Weights of a small contrastive image-text model: batches of 256.
Rows from block 3 of the image encoder of a small contrastive image-text model, named by matrix and row number. Rows with one number within an expert belong to one neuron, the router's apart. Each number is 500 + 40 x the weight over its row's rms, rounded and kept within 0 to 999. All counts start at 0. Numbers have three digits each.
Before each expert's rows are labels from the 100 images, of 14848, where the router gives the expert most weight on average: "strongest on" is what is common among them; "place" is the part of the image that holds the peak. Only what is clearly more common there than usual is listed. The data: drawn human figures in many poses.
# router: router (encoder.blocks.3.mlp.router.weight, 8x192), inputs 64-127
# up: expert up (encoder.blocks.3.mlp.up, 8x96x192), inputs 64-127
# down: expert down (encoder.blocks.3.mlp.down, 8x192x96, transposed), outputs 64-127

# expert 5
strongest on: brown trousers; brown top
place: middle right; middle left
router.5:460471482441494506505450519433386521505460588523546529474509486541470548435515553568436554507459497500510455435428549538571489504430513487399502494563562495516500553545521484452476531462440501
up.0:617500500582500500500500441468500500465558462500500500421557500450500500474541518500500500405551500544463500500465500457429500470500529438500500439484500557543444500512527500500580500506500500
down.0:500500406471469500500457500475534563500464500500552510500437529413547466500469500500500455500500538541459500521500500406471500500518500564500601500500459598555412500418438452500500500500500500
up.1:500500500538500444556520472500500500500500500554500500535480575500500455500500500438531500500449500543442469436545530558500554467500500438500500443500562500425500500580500500500500500500576458
down.1:458531592445438451524500460500500500569500500500452552500466471500537500500500540500500445500480500457500500500458500500575560500500408518552500453449542424500565500543500443500543500515500500
up.2:419500500527454541412529545457477455460500500532454480430482500500470567543500500444500500532500500471500441500539536500500500520554558500500539500500576455500553570500464500500500500500500500
down.2:473539564500500402586446500500532500609559500500500500575412557500534445439500468500500500528454500500500514500546430412500500500540500522511457500455451493428500500500500500500428500500532500
up.3:437617500500485425500500500530500500506500458578461518500448540429543533476446500481544450500500552500500500500500406517445591445541500473500500490439528500448500551567500450500500432500500460
down.3:440414546469488500548500470457500569526500546591472500536447539465500500500500500500570500546565500500500447447500500468524474500578413500463500434452613500500500500500576452473552455539568500
up.4:500500500559485449467500465500528518547572457539458564500465500448500453500435500500525500550500573427409485500558500539500564459519535473621500424432535519463500500607536414488500500500536457
down.4:414500549421532500538500500500454585548500500556474613555435500500500569500500500432489472545455500500531441537500558444500500500500500500500500449500583500500500518567526432435537441500500500
up.5:402464500446500553500463500461460532549500500500500460466500500484500500527500483483500500628517363500438500500460479535574468543615500500459500500500500444512559438446565454544441543509531500
down.5:382500534500500468500432470389500558500500500554570500500456500500470500500500586544400454565500500529500500500500500500500500500500500500500478500580548500500500448500526500500416500558569457
up.6:500500435469500500427578584500500392462466500549544500566500532500500553533500500500500500608563531500500500500435429500500419500579442500500531500480500500500500500500500427500522606500508500
down.6:453500500537500436603470441449500570528500544600500478500500576500500500500500547424451500500433468483561460500535471560500437500500500558500500500587500570551435500500500390465500500500500500
up.7:470542454500576571500500449500543500565547500500500564529454578416458500564557500500500500500500500500500500500500500500500500456423500500457500500500443561450446459500536472546456625402500500
down.7:414415500428500454454534500465457550500440500500544533500431534576500563500500500467471459500457500500404500500567500467500500500500549500458500541500500500500548539500500467500526446524500500
up.8:500542500500576500597500427500563500500487500500500500500500442543500500500500500549500500500398530500500500500427577412500500500500540520500537532442500463500500500462432500500536500468444500
down.8:500500500500422500500457500418464500500434571500500584500500500526500450500548500550500550577557500444500500500500500500538500525500500554468500500550565500451500633500548500471465430500429561
up.9:404544430424410539409519500537543473500449460500488434550500500500500500500575533446460453500584535500456527513500500500500342500500500500500470500557534500500500500500586436584500500500433500
down.9:500431418458500483500415500394500557500430555552541500500566500500462500500500565500432555500560466500464500500500541463500433528524525535473500500500500500500500500500500500482388434433426459
up.10:500500554500544500464570500500458477500500514434550486500550463564494483464550500500472500526573431500536500552460500609565500519500460500500500500545500452500499539552500458500487452500500521
down.10:465531479500560500500461500385500500417401500500500500500447500456559535500500541448444485500465500377542500500456500500500486500500458573500500526443500500545500500500539437487447500500559427
up.11:500500500538500500500500500500500518500500500544516537555500579393541500446423479436531459500468556500532500500555500500445568500546500500540500473500552523457500430574527500465500541500529433
down.11:431500572500500500500500500475500574559572534500468560500460500500549545524500500500500500560500451500450500500521476468500539500500500519500500469500546500500500562576587453419587500500554552
up.12:454500500500454451500529500500500482500445539500500532500500456500396528452444544500500500599500538455500500500500558571500500530500500461500500525500500500562594560500437447500500500500500500
down.12:500500500527599500500500385500500470455575500514451500500500458500500500567441500500548452500413500500468590591500500500460500451533433500500430582500500500500500500500500639500500551500445500
up.13:528510500557529466529582546535479500500500500426500464500500432557500390571550500473536500500452433500500470537500500461543500539500500500500529500500536419500401568561418500486558428500514500
down.13:500573500567473542465500500463500452500459584500500451530500447500426400439500574500520443500500500442478500500525487601500522623539500500500500500474500500570575500469500500449500551500500443
up.14:500473523500541525500559542552500460463500500389500434453500426566500339451465459530584427529457480500452500500500559500500500500500500500573564500500459436441455539500455500500447431500500459
down.14:500500500500500545500500500500447500462412585553403526548549544545500500500500500448500500500500534452479500500525500557542500538500500529462558468500560457566500466442531427550550500500500420
up.15:454500500500456500433536500537561484500620472500471500479500491489445500500500500500500500467547561500444534522436500500487445535500500500500555564500575560500500507561500464500500500500488500
down.15:452466471500431437451500500500500500500448464500500500431454455500500500554550530500500376500558466462455500563570500500540500564500500530411534467524576500500609413500541500500480500500456500
up.16:559569424458500500500545460500500535500566413485500500500500574535562500619500438454566500500526500500397570548500500547500475476500467500500500439451434542515480457500532536500534500500500402
down.16:526473434442420424500500500540500500558500455500448500540500542475535476521462429500593459500539500545500542566577458500468554459533500409500500500558427500500500423480528587500500462500500500
up.17:529542406463500500505508445452570500500500432500500500578500549500458500549500427500452500500500500500383535500500460443430500500520500500579500500478513586435443500539568500500500471500522500
down.17:399500500500467553500556500524500500500530500539555500448521562444579444549500380413593500500500500500517500463546522500520500500500500518500548500570500500440500512500522500550536500500500593
up.18:549500500500500468627500500500500500500437542500500500500523470500500500544500607430500500587500500500500500500500443500500424500500500500500562559500551500521366500564500500446602556500500448
down.18:500589500500521440500454500500442500546500573592500534463500479538456462460500574561446500574414465500566448500500500559500467500500557500500463500500500428447544500443440540437442500500557500
up.19:539555500500470568466600435543500458500596439444500500550500587500545422554550470460545500455500500500500469500500402568500460422540418500569500500500500575500460533567500500500500460560473451
down.19:576500559500500536500500500526426500500551436500479377500500500574538500479551425500611479500500500500471500425530408500500500450548500457500547526500500562500500500500500525400500500500526578
up.20:521500500500500500500462500500500500500500467453500377500500443500500500500500446500500500500539387528500500469466433500596500500500500404476500450500500393500554459548500500500500456500500500
down.20:500430500455500500528571500433448500440454500563500500453448559500459540553563500563500475500500582500500500500423585500544500544500500595500500543469500500500566500439473413564545500465455466
up.21:500500485548460612464580500500500446480470500500500500500500500421524545436546549500467455482546500597576500473500476544500500500500433441455451500500500500456541423500500500500521500436453500
down.21:438500500500425466500439500418500560541500605474500500500500514500500451482539536514475550569446500487500465500460500438500500555500500580549500500427500500500500549500602434419500500500565526
up.22:500500500460500469500547500553500467434453531500529462435540428567466430467468500554500528450425451538470500500500500428551500555467464500461526500554500500616500500500500500435554500453500431
down.22:430500418540500500464500462414452500539433569546432519457500500524500435500546550540533450500583500433476500561500500544500550617449529500460500535500543406500500500462500456461500469443461500

# expert 1
strongest on: blue top; blue trousers; lying
place: middle right
router.1:511521514528514518475518456475587479431569442480543554533473462462469541521459521498439515511565536473487472449495461495473443520553544491595368451443488496432527538427491467542510532460526496
up.0:462454417474500500500500500500500500615500500500500500555500500500500538500500500539500500601500500500500500500500500500538529500551539500500500524534500391500585437500500500437457462500575468
down.0:500500527500585500571500500438422440473500551427399500515500500500500466506500500500562500500532500494500500500500500500500500500500457447500471460500440500563415500500526500500440500478363582
up.1:500510442500410538442587572570500426473500515461474500542543447500564431477573465500500565500500500534529467632500545467530452500500464500500558456500540546500500500548500474500500500438500500
down.1:428500500430500594500500541500471500459500500421443411537536427430500453500500440404500500583500528445524469500500445522500500500477436500549500500500500500500462500500500395500500489466500500
up.2:500500436445500500500439500470500500461454500500500500500500450500457450451467500594543500526500433500500500363500500500558500500500500500500529500500539500530500500500473500434428500500447500
down.2:500526537425500500559472500500500529500553525500514500500500482449500573454573500500500500571461500500500500458558451428500519500485392500500483558500433562456416500450500583447500500500452624
up.3:421534500500500439500423500500500500447500473500500500500526534500544500554578500500467534500536574500500539500406500500500427416500500520500562500500500500500555500500605500500574500410466500
down.3:540451500557500532500500500500531500450500587500460591500547500441452500500411578453523573500538390500500500500550500466500500500500500500460473420500500580455448500425500440500418500442500500
up.4:500500437500386521535564500500452500409500500531558500500548455500500469500500429500445427500464500500500500469451500514500449454500555500500606500500500439500438418571500392471538500500447500
down.4:500500500500500500450419569422536468500500558500627500533500500500429500584444500436500574500549467500441564500551500434500555551500500541519542372530500500435500417463568547450500531400500440
up.5:426500500500500460480500500587500461500489542500500500500466500500500562403500500575546425531445500500550483585500500500464500459500500419471428511398500500515566460500571500500500414500500500
down.5:500415500533567500500500403473449532500500500562457500447500500500523457500500522500664500542500500500500500468542500559621500500500500500604476500525500466500468500419600471440458500500500500
up.6:500500429500479475500566615473481459500440500473500448468585551554429500500500552500500500566500413500486500500426500500480597500500449401500618500543500500500549500500500558511500418500500500
down.6:500500500500471500500565500415531522500562511440500532468500500500500449658500526500466500500563500450500500500500500500468550500500540500528500437500500450500500519500500500500500443388540500
up.7:500540500500563530459500457415500444414500500500500500442500500500500500500500439406618438432500500500500500500471463555459500500500500500500500521521447441461500500471544500500459568441500559
down.7:500500551500500500537500570500548449540500569500575500500439594500500531500500542500500519435500414500500500500552500500500558548500500529452500472500518473415500500500521617481437500430500500
up.8:500500530500470445500500396475500500500500477523562534500538441500554500558500500500574420500500540500500500500500500574500500500500451500500462538500460434500500500500558500500500500500500427
down.8:561500500544500500500500545500598500500465500540500500404500549460427500500459500500476528500550500547549427470449500453546500542459500500529500442500500451535500532554558555500500597386500500
up.9:424500579500500466479463444440470530526458500500580500500500421500500500533500500500398567500500520556500500474444500500533500439485564500470500500500500473500537516475500500533500500566440431
down.9:568500500475500549432478450451541500500479555500500639440532563441500551500500549500500557456570500539500500500500500457500555541500541571548500448500500500438450500500470500528500439500541500
up.10:588548500463442500500443500565529468534500500500427437563500549500532500473548522500444500500459500500474500500521513454500500451532560549536469500414500584547531500461500511532500407548560439
down.10:500500400532546554461500516459500500500452500500440500500500500500500560500435522482500500475500500500578463542500553453472576558443500500557555561500392449500424453470500457531500538569573535
up.11:500500451500411541568500500500500500500462500453452500500500500500500456500580500573500583500519560438570455500533500500544500459500527500500517478456500500538485568478500551471481500451500500
down.11:542500458443475560542485558456492462467500560500439500500474500500500500526500448493449500581500454431500500500570464500500500556553500500442500475500500551516444463500552500500500500500485500
up.12:500500566473500449470500500536546595468500468500500500500419500500554517500500500500563500500500522648500500500527500568500500500500565484463500545477415500500544500500526531527500500473443500
down.12:500500438592407561500500442566500552561500519500449520451500466410500560500523500500500530424428500553500476500543500500500500473500500414500500500532559500552500500479500500540500473500500500
up.13:557534517500500475464482500568520427500529500534419440500500525500500579500500554500480541500469500534449524469453523448500500530466537474528500500429500534529527500500461503529540438561588461
down.13:550468438500463500400579436500561500500482500527459500535535500463500552500500567515470524475440518550500513551522550510546500500540500544534500527500471453527500500448523424597500449564553500
up.14:500500500435500500500500500500477500544411500500500500425500426520474554500500500474500500500500477500500540500385579500570500500462500447500560500565500500500500571500500500451560500500500500
down.14:500500404500453500500500500500500500437520447500500500430562500465523578614500500430598461519576526440500536520477526500522500500587455500520527500413533528500549533478568464567450476500500500
up.15:532500476500500589500540500558552407543464500500500500500500453500456587470500500469458500456451500544446532545451561500500500566420559488470500500500410556500481557427456500524549481500438510
down.15:500500500500500424586500444500457528457524449516500600529500518500553500500500500552633442515500586550464500417500500500500473488550500535553500500423500500500500500567500542461455500500585432
up.16:500500456571549500537500534437500500500453442500526489435543500500477500500453500553432500458543455500579522500422576500553511500500462500500500476500500449469500500500500500500584500440500526
down.16:500416500518500451500500524500511500446500500500425500500500500500417500577500500500565500500567452545500597540500575441526500500500500534500544446500500500500500500539598469480478466500545500
up.17:461550475589500500500568500442456500500500500558500500486500500500485500500500547500500500500500551483500397500396500500562500560500500520500500500476500531529559500500527454434500524559417500
down.17:500456500500500500500466589428500500500500500500500500500469500423406500500447458418500623500550500571500583500500500363500500500500500500500500422554500500500500500500568500542500421500563500
up.18:471500462500542500624488500439500511500500500577555500551445558500523500500500500623500570485475500465610448500467500427549556500464500524456500500439500452500477500528540500500500500444500500
down.18:500462516468500500445548500500500514500391500436408500530430542450444500481451500448440500500534500500500539558576500397500588588528500500547500467446500536464465517500533500500435500500470549
up.19:500439449500374394447500500541500438438483500500500477571500500500500500458598592500500500571500500500500500500473500500500436455500450500478549470500500500445535441500557500500500462500500500
down.19:546430500500500500500406500500500452500466558500469500457539539445430432528419500500519500500500500500464474500555500500500449549449500500500590500500500541403500542500577445500500500453523500
up.20:500500386500429559500500464442500535500500500500500547519500500545500430481521450500519500500548563500500500500500443500500572500500500442500552562451500570500441583500500500386500455472438500
down.20:500500500500500629500476605500500500571426426425500526500500500500500500545446500404500529500500428484500464500500500500500500535566465500514420500444500524500500539455500451500500500527500500
up.21:516500500582500552477500563454500500500500513500500439500500500552500468500500500547500500413467551465411500500500517500500500500469454500500609500500500611427500545500500500421574500500504436
down.21:500500500500500500500500622471522529544500500443463505500500566500377500520500500462555500500576500500600500500500500500500500500500407500549540500500500500500500540500558500500500500523453587
up.22:441563500414500569500500417500544426466500500500540500555500500500500500569500596500473407571500500473500448500500476500480437500546500500553429460480500500446536500457500428622438559375440500
down.22:555452421461552447500453528500547500517500534500449509500500581500500500500455542567500500402500500473500500500500500449544500500464500565500546500500500539500475500500588500464405535429500454

# expert 6
strongest on: purple trousers; purple top; lying
place: middle right
router.6:525484496527463572496552508498547512436525461546556510438533481467517544567444412453453521466524476489547454530490515557435470553530523406527474436448488497469516544439491440518576575517447539
up.0:530569573500500500441500500500470500500500480500525545591500431455500500500557476477516536500532569500459500500500500470554500500532500551544500453500500500530455531500500500500443519500500500
down.0:485460500583500591540500525471537461546439437381500567485532500442408500555500500500500525500585457607554410500500578516439462566429479500500464500551547500526459493500459500563447500500530521
up.1:471541464500468542500500500559500500441500422500500500500500500449500528500456500415410500500500500500547565500500552500459500553500557448528453500500540500479399500500500500545500500500500562
down.1:500500526500500430524500569500500500500500600500500500550500500543443524500500553463500460500429540448447500500577500474500547460500500594552500567527449500500500446500443602410451482500600500
up.2:500500483456429500592500500500500500500500500547457500500500500500456500434471552532500500537500500500500440342500500500500500500500441466427500500500531431592458449537453436500500500500516450
down.2:431500415500549436500437500459500455457535529441500524423527500500500500415500467523453500466539491500500500500500484527455568500500435500562500500500542500500500500500529500500425500500535431
up.3:531469452500468450500500465500535500500493500500500416443500500500460460528490500468500444500500500500500544500452553500500461471500441556601566476500500428403500475500500500439500500500500467
down.3:500500500558419500550545500554500552500482461475500500500500500444556447591562584425500500565428500500594500500500500473571500500443500505449500448500500500500542500500500386500435500500560592
up.4:500534600500500500500529441416523500500487661500500478500450419500500500500500500430540500500533532500471531500500523399500413540462500500442500522500500574500500521478458500500500500426446500
down.4:500541580500500596500566442557500500500500449545500500428500556423595533549500500500500467500525465500546500500500500500500412549500500500532500428500529466571453424500465500543580500519500500
up.5:456484548500575500500417500581549462500500500500500486500470500464500500500440500500500500500430564540500523500567561477500552500476500500500449500537553500500539435500500453500500500551500565
down.5:500500585550500500535587475479559500500500410548479500500500448500512500569546517500524451500432525500420500500500500554500500500479548500459484492500554500612453500500500500500500500570563500
up.6:434500500500500387428500500500500488500500500558452500500440500500469447395480419469500538500549500500457500500549500500500595500500500500500570500500500445476500465539477551461557500500500460
down.6:520500434446440500500500500470500500597545432500500500500551473500500424500580456500555500552500500583522500544500500417472532500500462500412479500553553524500500441560561452500500472500500552
up.7:446393500500435500536500559562468500500500500500500500566500579500455528500570535495543555577500449500526500519500500454544582500500500468500523551503500500500500500500500500500540388479574500
down.7:535500582500602500472465416500431436532500550545516500500500415500429500551449500500467500500500486555472530443417433480500500500500500500500447445437500500537466535500471500450426600500500460
up.8:500500441500500536449566521500500459500500500500537500500500394526493528455628500456500500556467500500500500549466500500506500500430465500500615455577549500445500500519526500482500466409440564
down.8:516518431500500593500500556490500466500432500443436429500550543467500500519537529434446435558500405483500500595427500444500500594500465454500500480550500500500500500558500447500500500426483574
up.9:500500460500500500561532476500528500500652429500500500552481500500500500500500500500468500539531500500500516500572399447416500500554472473524485500318500560500500500500500500521500500500500500
down.9:551536446517500500500524500431454464500525575500500579500425500500500500500500596500542446500539500459500476446442415500500500414436500573540500500500500500500500500434474500428500500418525500
up.10:500453500500500535500500461553564473467500500424532500500420440475500500500395500500500451500500500569523544500500500559500500566487544418500465500415500500550500554439500500466589500500500500
down.10:538570603508545453538555457500500530500500500550554535500519484500536500525500459575555500530403500500415426530500467473500411500500466544500450533443579500500552500618500548470551478567463557
up.11:500500500534539455520500536434486520439554550500500459500525500500500466500537453618467500500443553517398429500524453459500500437449500500500500467537500510500529477500624500455455500500453500
down.11:442500461513447646426539538540500540500430433450500500415563500422535554528500500500500500500442500548500500568547578553424550558479500500500500462438467500599436500500500477500568500500500500
up.12:500463500500500423500447500567500365450469528500544500500532500500500483500500556529500449451500561579500500500500500500500464481500500540472500549553500500436500500500567500500500500492500491
down.12:500398500500500500429500385500566500442435446500500500500577468500500461551500612500535500577500500500500500478600580500559500500445500500469500500500500500551519500544500410466500500458455500
up.13:500500500473457425500500500521500507500441500465500500512500511500519551436544542500542393500500514475557511500474500500485500490471500536500500500448543529500500500519477500500533439433458435
down.13:500460616500570549447559453561500595557500500500500554483430446562500561500500500500500404554469432469500500500500548500536470550500500467429500472500500500540500555500530409500560612500500500
up.14:500425500559500461469529425537573517535500500500500500500441500500500500500500500500534500500500603588570571459442500500533500435500592512500500500500500500500500500500461437469500500500500423
down.14:520461545500500500500500459533500571453432500500553539440538573500582443558500500500456500457500500500534442500500500500500452500447500500500487394500521463500552546500553454548500500500544433
up.15:500556500458500500500461500455568500470605479500484500537500500443500500561458500554518500469562500438472500500486426500471456436544500526559470473439551500466500500463500500500437500500531500
down.15:535515500437571400500470500464500500500547545500424580500457463500500469538430519547527447500537517418500526500500415475542545487549500580576500500500500500450481518500511537500406457420556500
up.16:444421559469500451500500500526500500583460542530500500428500404500500562469591500565559427452554564500500533500448471530500500500459500500500450500445543500500500528473544500546500531410500500
down.16:546500500446466562500500417500500500425500452544541538500500500500500534500482559500500500500471511500500500569500536500477405500500523500500473474500500448500587564500426462530546561500500500
up.17:560500500500500500513563500439500572455570500403500500500500426534531392500460441500500500446537500500427500402500473413500500500425500527547592500474500500423500500541500500453500579520500500
down.17:500571500500500595421542500500557500500423456500525559462500566468539545515529500460500545458524500500500430609464500542431500500526500444500409455435500459573500500500500500564483500500500500
up.18:424500500500500541429500553500500494500590500549542470551500553440500542500500500488500500563500500453500500529540500500523475519500460489536519472540500500452536453466500503563500500512465500
down.18:519500500500500555543500500500500500540543559500500500500500436530405500562539541500500500526500500500500453500500500500558602500475500545436500476539554500572439532562428526475521573555581582
up.19:462500500500500500541500440481500465409500500500500500455471469439500500541567500500500500533562573524460582532500612386474500500544500500582500500520500500500500500430500500500500491500568500
down.19:599500500500448466500500533437500529500500535546500500500500539464500436500500551500453500500500565441557500500539475500556556564500500573500552500500500532464559500422500402471402534500500479
up.20:500500500445500459464500500500500545500630500500447500500500558500500500403500562500516500500500500449488500432500451500456500516567500444485481460439566500500636500500500500402500500500584500
down.20:500455456500500500449500539454516500487450524500464500399500453524500500548500500500500500477558516500564500477500500439482537461476500500500500500536500517500500586500470500500500500452500538
up.21:500529459548500539545500570545500460500500545500500549500500556533500530533500591542601500456500582500500500500500449567484500543439500625536500500425500561500500540459459529500500500435500472
down.21:439500500500500570500572466642460459437500463500523556543467500500500533545500442414500500500500467559500500559538490587459533500500529500525516500500500465555500523500500394463552481511528500
up.22:500500415500441442541440394500500500500500559500472500408500428465500500500465500573500500500560600543435500399448450391500500578460541446478450500400500500500500556500554516500500588400461500
down.22:500500577570500500500500476572500529500500471529439500500546500500500538500541450469461524500405500500537500580474559500500500500500470463500437473500500511552500412545500500500500500500500500

# expert 2
strongest on: yellow top; yellow trousers
place: middle right; middle left
router.2:483496461477479508462494535540542470498495547425480525495550426514521459500524478527584519541480460508566481545508502531587429494451472520522523470553511507492541507496515516489452500465434531
up.0:500500450500528383473516575500465461467489500542449500350531500564387546439528500500537500553500450500535500500500565500578532568416500500456545549500528500500556545461500541500572500426530569
down.0:500453500477583500500500500385500500500500522500450574500500444459395556541455550444451523465500500500500500500465500447500461556500500563533535448431500475500471562536540429443411500500530466
up.1:500500500421516500500500455563495500531530500585477528500500500500500500454536500465500530561500590500500472500543452553517500531500500500500500462500589448500500500585533445482553579448562414
down.1:500449500500500500474555451500571558419500500500500548500459524443585500500500500500500632454473587611525451500474500530535431500500500548500500456427541454455500481566525459534522500531500500
up.2:500627500500541500571459500465451560500500500579505531550500562500500500500500548541500544384500514439556472500546430604500500500519500474472500563500518500500500500500557576515500536500445433
down.2:437527500500500500422500500500500527500544540500500554549500500477396500500458448500609500482428500550500574500533463500540473500500500549568547500467546500500600545531500452500540442500582500
up.3:500525500425500477555454568500500500500443500500500500530500428500446462479500585586446500500500500481581500475500500467546541500500500561532500500500500441500435540500542500500500500474441500
down.3:584533550500456535500500500500500500500454560551452500460500500534500477561416500500500478419500500500575500443500436533557536500500562500613550362500457473463556480500500500500500500500500450
up.4:500457500451500500500569500500552500476374446500542500465500555500584500465500500444500477500530543500480465500500500500500500500518500442533529500500539500557568500451512369500500480500508435
down.4:543500461500471589500546557500570563500564456500500500500500500500597500500524500479500564454514500500500415557446500500433500500536479500430500500477452500547500542444500500546411500456500562
up.5:425500500500500522477468585500550500500413488500596500500500500400453500500441500550460460500500500578561558606572575500500500500537500500529500500470500550500500500410500560500500542500500542
down.5:556469500500441572500552543500583500500519464460376476500500470453544500581500388531500458500500521466500525500500500488422500466500500540500558500394440500500500530560500500452500500542500500
up.6:422438571558552500500500549547572539573500500484553500500451478472473500432500520529500500533443467440500500500556500480500500460509448554538500500500541500500441500500435549500470500550602535
down.6:550579610500474500500535452534500500500539467500605410500468478523568435533500466500500500500449500500500500500526469539454567435438466525500428468500442474467500500518551500500500500598550500
up.7:562553453500500539428500500465500442455500500439525500500500534466522500447529463418533500435541565574535461566529500610500579500500460394552500469500454435500536470500563500500477500500442500
down.7:500431500409500537500500536523553500466500500500448500500500524407500421551500500522437577500500500570632500552569437453520530500500500577500528500500423500500570500451562419500482500528500540
up.8:579452500500515536500580568466532445547467441448500500476525434551484430543500550573500500500590500500526475573421500500516500481469500500500500524500419426586500561454500475500500500524442535
down.8:604519452449500545428500595500577500500500500531467500500582500500523453500500500542556473448538555566500500561500546478557500479500534500500570481527500512469500500500540535500500500500500578
up.9:500500546539530500510436500429400500500500573584567478485500436592440500500500575570466500458500420467471455429523500500562534500450500458437500500500500412500543500434558500500500500500459500
down.9:500500527438500500500439470500546500449518567500500500500500400500406549457455564500500500441594500500500441500558450543592500616438539500500549500542461533500595500468500423500463568453500500
up.10:547500500404455459500500559500411500450500604596535500462545500627500500500500500525500500500500461578465469500462500500500460463409500446463500500500454459500500517500552500500500500500500500
down.10:468410500458584500500456500500500500405500575500500543424528500500500539500521534561500586432549500553500500500541454500570500576447500529528467500500500500500605572431500423541412461500500500
up.11:500500500500500572500552539500407457500500500500447500464542528471500500500500544500552535456532500500567500500401570500500500470500489500500500548500500448617545500532426500441500500500484500
down.11:598500500503539460560445500523500531500550500500481500500521500457500461528461556542500500367500500462562579500588453452500559500500553590500500582500454466447500539442500500500568444565500500
up.12:456460547500500382433599554500541500563500500450500538500545500500490500487500500458500500500500500500500500600536521476500500500500500500500500500546500448500500500536500425500500500500609617
down.12:500500538500500567500500423373500500500441500500500443433416500451500456500500439500471392567500500500428500541544500500500543500500435457435473464500436500500465560500560500459451419558517553
up.13:422500500434500500546500541569500414457500500452397398500436500500447514452500537500500540500500417528500500545603500500500446526590543471529500500461500522471462500500500500607500500500448548
down.13:448500438528500484500500500500500500500500536500544500553500500524529593459500564500569500500500500500500431500500392560500500426500500500462500500465415500500500500500431500457470500500452500
up.14:500500587500583472500500500545517500500500530477500500600500500460500500466461500557449500514500500396500533500567540426452500500500500500537461535500500500500438500445500500505466500500514607
down.14:441550500500500536437500500500500548500546544438500399556543433559527500424500414500500381500500424500500500476560427533500583442500544500552534500500500500500567500474500500500500500500500568
up.15:500451551500529450574500500567500469500500500500500537500449500608551500560500554387500500500476500500358500406500500500474456500573465500431559500500500520500433436500407438500593500500538477
down.15:535436500500500428500518490545527514500500500500500437462544500500500500500537500559500598453443567572500433500544500500500444479438439500453500500552454500500500500460543500500449500560500500
up.16:533518432414473525500516436537500545500535500500500500552466500500500500424472448465486500552472566547433521500518448500461500446451500449500500500468473582488403449500543468500500533500500450
down.16:513430426417500586528435500551565500446500500414500443521541500405500500500489500500525457557525500500500583595500536500530445500455500516500608500500500556525500442481589500579448533500457441
up.17:534500430471519500500552500451475442540458400476418500399547500500500518563444500500572500500543531431500531500441578500500500500527500543500534517529540500506500539469465542500500470500543525
down.17:551500452500478500500500524509577550500500471500419525500550523500500552537463500473500500465500440500527500589477576455500530500449500556511596471555528500456500500471500500500567446428500500
up.18:537508500500517549570500560500441417542444500500457466500527500500500500525500616554473510465500472435543539500500575479466500472549500546545537500500459500438500528414446537500500500453442500
down.18:528569470469453500500500527500500525459500500500458450500556526500500453539466488483500446500468465500500535536525462500545552500444559555593552500500462427500534520500451548500533423456500534
up.19:500463500500500365536500433500542500500555596500500500500380500500500500500494500500555468500573533500445510500500500500460429521544500500540532548500544500531500500542396500463581500544500500
down.19:534500572500566400466541436452500449424500500500401500434500500500463500441565552500460550500500500500577500500500500402500423524464500500500444500476500555528500419500521527539458516603444554
up.20:500500481434500500457500500500500500464500471471500398500500446557477500500544534500445500500546476520500500500397500500500500500455500478500500523469407435500500500500545452504500500474400539
down.20:580500440396418544420583584500532456529500500500500500500557500526525500500564500416500534500500500548500421605500500515528500596500500500500569500500483468630500481500500500500492500500500488
up.21:554533474500472500500500451500500500521500500538500538554475560500500500540454587563421500517500569431500500429500467500472471500512571536500500500533500500500500461476500432500500500468574436
down.21:500435425500531500447500456569500500454563461462516500565500455536540500444572432489574500560500543624500432500534500500500437461534500500500500500500560573539578500585500500500500448521555540
up.22:409500547500500547500500471500526500500500532467553500555475461403440500500500558541459528567500500458448467450532500500500455500558500540540500480464559500500431500558433500500500440500537500
down.22:558500546500529500500438460524500500500577500500500439500500500500500500482500421500500500416500500500562500500500438500500578437500500500549409500500431500500500500500555500500394576576543500